{"arch": "vit", "model": "masked image model", "dataset": "streak pictures of flow and ridge fields", "train_examples": 195000, "image_size": 64, "crop_scale_min": 0.8, "horizontal_flip": true, "color_jitter": 0.2, "method": "simmim", "mask_ratio": 0.5, "loss": "l1", "norm": "layernorm", "norm_position": "pre", "activation": "gelu", "mlp_ratio": 4, "head_dim": 32, "fused_qkv": false, "bias": "all", "qk_norm": false, "layer_scale_init": 0.1, "parallel_block": false, "inner_norm": false, "moe": "top_k", "num_experts": 8, "moe_every": 2, "expert_mlp_ratio": 1, "experts_per_token": 1, "shared_expert": true, "patch_size": [8, 8], "conv_stem": false, "layers": 12, "width": 256, "positions": "sincos", "residual_init": "zero_last", "optimizer": "soap", "beta2": 0.95, "lr": 0.0025, "beta1": 0.95, "shampoo_beta": 0.95, "eps": 1e-08, "precondition_frequency": 32, "max_precond_dim": 1536, "one_sided": false, "adamw_lr_other_params": 0.00098, "grad_clip": 5.0, "steps": 10400, "batch_size": 384, "epochs": 20.5, "lr_schedule": "poly", "final_lr_fraction": 0.1, "warmup_steps": 310, "weight_decay": 0.09, "adamw_weight_decay_other_params": 0.05}
Rows from block 5 of a small masked image model, named by matrix and row number. Rows with one number within an expert belong to one neuron, the router's apart. Each number is 500 + 50 x the weight over its row's rms, rounded and kept within 0 to 999. All counts start at 0. Numbers have three digits each.
After each expert's rows are labels from the 100 images, of 14848, where the router gives the expert most weight on average: "strongest on" is what is common among them. Only what is clearly more common there than usual is listed. The data: streak pictures of flow and ridge fields. In brackets: how many of the 100, against the usual share in percent.
# router: router (model.blocks.5.mlp.router.weight, 8x256, trained with AdamW), inputs 86-171
# up: expert up (model.blocks.5.mlp.up, 8x256x256), inputs 86-171
# down: expert down (model.blocks.5.mlp.down, 8x256x256, transposed), outputs 86-171

# expert 0
router.0:442611517536442416520596531458570480536543527457441486424537482498527501548422538506576462445542580532485513454507524453502538446444466497430541449459525425403547505422367453517492400537579559529465465374403417538398446495516510448580499506462477579571503526
up.0:473476516499468434553496543549464448453611488420595587490518486535453474424429460609454578570494471544395497479409577534531525553461512475451580450599564447483466505451436530447528547538532570560503381455447495554463479483508451523505502515635524489490473540
down.0:541552554483478526450545554484530518525451567538549534459507472610544412563468484557546531465526481525498584435479421457587459508519435593564505473531435515563513490494592415495578564412442411455544628479485540473565488509490537383456571457468537550520519498
up.1:530461511535500483447473535466601501525601449542382471528506485423465421651425500461564517550510471520600515548552520507403525492503485477441436403452443490511561501464492425488546501582517493484577568479473566532454430542537508551453401526459481554495509468
down.1:492482545506542531507434592562438493556460498483587535429526500455473536409566557454499547640527429517440456437442490496513514559526500577586594572457443433507470467545568597436433601546396550620485568446496549508537513489468526443418445415540518470457434437
up.2:536535463541531513520489543453453387560500470430515581456514428474480543468475506429464518475468526435537617497426499513525493455481532499437487500495517527551495521474639445528533552561472471456520443410518567442427507505483450466453493524501547500520547437
down.2:500444558561486473439597403409495537438387484591549529539472553552535497483523481510512556536466481473453516524536460523440428507518406543539417445547524430537478418480592484421491584421529555500448453512496445502419487486441422503497452488525503482521529433
strongest on: parallel (100 vs 9.8)

# expert 5
router.5:549561466521453537485516490464592526572501494412578505467417613484507378516526515465513568573547509483590552472538438417503413454469475499507518483559477508492411524547548502495605527553481548549524493487478556485525498444520526520517419373483535447539467592
up.0:474439511500516497454541371553444510574542406433486531545502530489468524541605517503561514546453548533362529547446570510374484444511533463455509493528390560477468516450486473518591545423531480595455596511443475498535400380518534506482519533430495594613487542
down.0:503463442459474424591462458534474505461594506455473485562515405433507494510496496545489469394485538438440490557526513566541612490501398505455480475577471438556470478554421452443571525564490418536421491434459560495472515516553561419420610410439462514483500490
up.1:510457427507411522469513435456589538554504466526488551466580533379536512531550439433509650449445482590486551483564469477415545535477464546499444594574456585490436480413452575458564553527432486604511511529455549536491530502489516502505530454557411471484564445
down.1:547537521392499529563434490445479486589547575506476478538519490492424438555564629501500463530495453460410539483539482417581467511436487482452527490491572458533515464561482534548394462405519527550468537539502488545571453497465520445531517556476495482480505390
up.2:513476504468436509565463443481546403532514463499529552496436543495507585479392583479449495539474526514386439489438459434493559458499505544460597523464450466386601500518529499461528560525601471492435505510493504430493381475396494507545445413472557535525510563
down.2:414468402519465490435505479520507629453401500488515449540489505534453491505481509529480531497522495500581478399442435553466483529541580529477417528571576501482594513459447537550482544450540537463470442553567483543521548506432498530476524506577560554548453472
strongest on: parallel (100 vs 9.8)

# expert 1
router.1:515442484518575521522510521526448515596482536483548483404629461444522482476534496515486473528557543521563442590457596487487516477531503581552548399543521519474536478443403432446527463491489449383381489519553495423599543507434404462462523479407428474536528516
up.0:434507438501510426502541589616446456514456470526507595422511515518516586447484472451543486587479531472415491520545498400434522495575453570519524553482514541423477458469502488433522511467569537453625543474477489427516554477392512592565473483531506490488520390
down.0:502470537491461523552514394480540588512521548462490508540444480454402531587476567611426538524419458540617508471498523525525529437595562482540527470466537465569495525553472524516610350561412364453572578577457576551478528384476535469484502459451435445459486483
up.1:445461515608530507559506469605537563492522521481540458444504548443509453542475465459477474483493505454554557447509524488496533476461484518596471457578504496526580455394554487487566426438509412417534609476493513424471504559565516466541468478458540515433504454
down.1:593479483578480513480467491451517441496523527553503508515527449568504479515541552470482494433599472446499425517484457531493551511505489432531551554478479480489482545587496542454455536516452493510546475516455553633508462429603485536504568445523455471552544484
up.2:574420473490511620549508529406544549449436460609475517528535536472507481450534480458544565448497464589566430536392451503480489542482538465524604519568496471486450484569519423489531485561543531543412407527654518521467536492522440543422514528523588574535483471
down.2:476523534579442485460509461514507534535587510424514525576525409553511486544514526537397466432548459563524447385544424555521666548509530443566444397540483457491498553479542508627428473465484568479523580519418401408478401439518487489484426443472433440555529406
strongest on: parallel (100 vs 9.8); high contrast (77 vs 39.5)

# expert 3
router.3:488594535439505536592424500537500561504372518560530548436461507561513555555517558425517593480541481453476405552557482475429430522500518547472617542507428512571410498460542534530521468456472486511430550432475553519485420475515461504461394525428511521499506437
up.0:467443508407542531498541460504387550439566549520476510458447596486503480413386501574602572474470418421519535534495600565509517595482428473550515488476482579461482438486510461525571472495481476457488527423460544531550477492436525445434538513487435536527558466
down.0:552503475502424486466474492591437437525471505559431463420583420504525512567558500450524427567535511531498482450439439444421348511497531454424490541421488454494578462489489461442572432544595471476446540615498500462450467485475578481477456483569521542491555488
up.1:431427509467433525586593558512468535499577425473472487455526509393536537474516516520502633473486462370417488566494512578525430454549484542392484620537592591544365443601571494602513524509521487399519456533584558492476579449532449528509466457488495561517502570
down.1:419515550527482514533500423539553554492487510504546565562460492518487428499562469503541454483605507556530608510453579456496515564558501539484508485554629538466497461491417463425472496491530450512476543541496530435608431430450503355489470544476486438513481584
up.2:497499461494404502477531492508567449488478412538419495475488533508525458510546520621583467505509551456456499405481513450536568439593471491540513594528540540527512589548563471469600499539500517518502567526390495442495527513353528606559474569491625580524389420
down.2:574472495584535497461540462532512451424511517494519459549536504607546461526408595497556499454495472556567458523527511494573584510506463462534492529494495525499532359550505460471444596535524565505458488511558494507454445489650583481422499539490538471497506494
strongest on: parallel (100 vs 9.8)

# expert 4
router.4:480503497520509469547447468484455437409434460528545468478488456504471380440413526547451520544558475528453498443578437479475579526528502509527511535527484444553464495537530445552488444538569478468540427450613542521528508475525575435432571512546539494479449558
up.0:514534574409528436415545561556554430531465505551491428506515544517516483480528468521415503405418509504525470562562481448559486484469450653466461455505483522597425480508585576548546450464520489574434496390409575486556451510498506478578508504590522555424505565
down.0:468488537498537536528471460451531449524625547581397440518493522554397469610546429506481501504506489514480541451524573598511537451421476489423421440519490484587487508446431510577507508586483409494433561429445554479527427539483540466540507531468474481514604497
up.1:505418479466520415484462540532474541517499494450503479491575451406489473533645494538501437487487480585529445526457445431433470487440503508448474548526479552632484481503474528546535432485504435570565508470573473447497502487660448506548554497492482549461586496
down.1:477610442563521427560531508490562554412544428575506564536554453519430603482421559491576504499500471565470461506421505557488583510536489529470551484465543495576542447363532480548503516394543505525497433530479418538500521513507509449422486426537452572377532476
up.2:490468492551483427441534443502510476553533441517462439494397436442481480433630467525571563607565475477554608509535420522443482508456498574486465426563560566558393521458532527525444498508602458486514537472540477443474498565462446575510538441410584448648417574
down.2:656501441423582516558442567548507508520439553450525490513521480531539505520432500552483575404602478557379487519539521557482526571430472562533458532453528436499588473499444479517499493563635518403524530504428536534631475485474536422644499492555538583448511490
strongest on: fine streaks (78 vs 49.9); parallel (64 vs 9.8); turbulent (33 vs 10)

# expert 2
router.2:496565548551430524496456466471451455543427562455555592513503556384605449421434503540523465544550464449593436561550398402493516464489571502592503476467557566579472459473514473493549479452522522476521425508471583612517511505501408527538496545596498578480471454
up.0:537437567413555514352544518521500512585467477467463438480514523405534535393429530495480487426523453449578492488549458460500481514455585435627397470533558511452420472449437440427447554519464495458528384568556448567488428448512447571543469546516524524507507530
down.0:599377354482524492561508544434430480495551394463501473496509476496479528563503565428524475541528477410553508400512519582508466533539466533517495426501538552586548500492569515525487428465491482568564519362409561533417528504517559539454498428409465500540475498
up.1:483517447517536557533526474521462465421464488405499429530566584487493385483472464494552494523497476542460582480445528493545455554471369468482480520578456446499535523524532564493564462494500507500525528523421468548419483482488420489478515436536431490530565476
down.1:441474449595542470519574531523419514434534517530454539408443455530494400550562485559476543425495508454594491428465470644567519453538472502415486472532548500476572556481500436477577454572487454453513516470491518499598493471485512396504472595528496533573456565
up.2:508455465450546364505482569548546431510552482457478545512595498509547489506443440518466542470529474493525540504541539473521468461489460542610515445526491485441454484447508522548526593439490514503423485434408444435583463427490472480483511458505537492429615479
down.2:578511487552506502484427454517487480584562500496498502517480499389530430471505489474568467481454541546411522467473517446483507481462560548448554494505491466453451531571490553573469534539504477563541519497441567548496475478537559427439442569484511423603560528
strongest on: parallel (98 vs 9.8)

# expert 6
router.6:523516488476501490421549544522541442435504508550516404534453499474491478494500525605435487373463428510424489549440547585491489526407542503434600580436520516473401476487523583491531562574531521537511511478550609478507425473486382557477477479541501492562529487
up.0:521482459461423502533486525499535526442444496470486490648537500512564586528437530431462521552545483473434499472473559496538485441551525496469519430476461479558518402506537494501501549512472450516467532577500545565485521550579465480438466529485496518469574467
down.0:479434522512502539548561479450464404425547414523545516502454479549463484464527531504517486497509390495523478530406463522446514506482537510434595565569530500469491507467459572566456469583527544505480515467413512457574462487430496487583541472451488430503476502
up.1:447465547494439437403545473564508444397465477513513577493554570507566478542487544494412441508504559570483533437404464576547468513491485511392470530463518517505526400415587460450456571505478515512496487431530558564527512543443395572389470441483523455525482520
down.1:500498513510517457460602497448516444521628543525454486564445503464474477468459585467536521473478463521495502396518568463533536470538486568477557486449483448460636375533518491507468526550418520473497512550500445467438374531563486454590547486478485409564402500
up.2:458506509465453545522527508600490527399514520495485378517513537544602584573401546549537491467466404526447512529459483547470507473507426513531555449430485491487526555496396581535426471570605477519542483550566501478539553547535421450494478516523512497525436558
down.2:475575478502508492527549523486502547467488570471533494505473461465518487503560467494390522389482492487484513494507418429455436454565567547499490450463549537504535450490530449453493490441472542492427532529534437529486471495646500512458470462518454584468573525
strongest on: parallel (100 vs 9.8)

# expert 7
router.7:445524429565561457491469457477539501478590483534525454544463514508581541489489515445512498449461551466493419548523591517437499796685531463376427347477489442495569618554467520517508508542568554501462508587491466501484558477491526564482576505492568531557443521
up.0:492524524469519553522554518481379431504450530473515430520570477512450492464442407581495412399445471458473488511513500479548553559502561522472422349582470491461495530404536534499463487446569479551511553512587427508457526507556448615490483555518466522537491408
down.0:425492496487469487455409507533519561526497514454493539436534447554525527437592441450424492540514469484486457432563571559470514516481536434456573480604474513383541596449550468500413477517598524538505547452514522487563510497505506607532497426528491505562595501
up.1:543593433498370540541550536453436470501528472496537444474472562519472441481558532483512597439554370457529566505491529490512458502441486528506514520482461496450520573550435492472550451500488543493510478484546547451501549527511527442523438430561483537533550502
down.1:527461545544467429409408556487468423534522465441497516449507525492538498512516474546422472495520472616528484459477508491482545594594421514560517602458481484554497372541508516548485627554577469550475482496411494519548565559597558598524553449511493492615414486
up.2:431577473577533403538506446457535400426517578510450466417590511468521490496559532372463488510455441544454453508491451479429483614406490476466449450553520449548459521581507552540549582452525587555512470528538392437532508524503535550509509408416538600508484538
down.2:544454563498426456448456469504466536446536468552543563558363471457522491465503449499494491500435541500539497526516455523624578540551480495569490519416470443588493464535441512405564416446500470538361476439488515539521518500615419535456569578444516479492501539
strongest on: parallel (100 vs 9.8)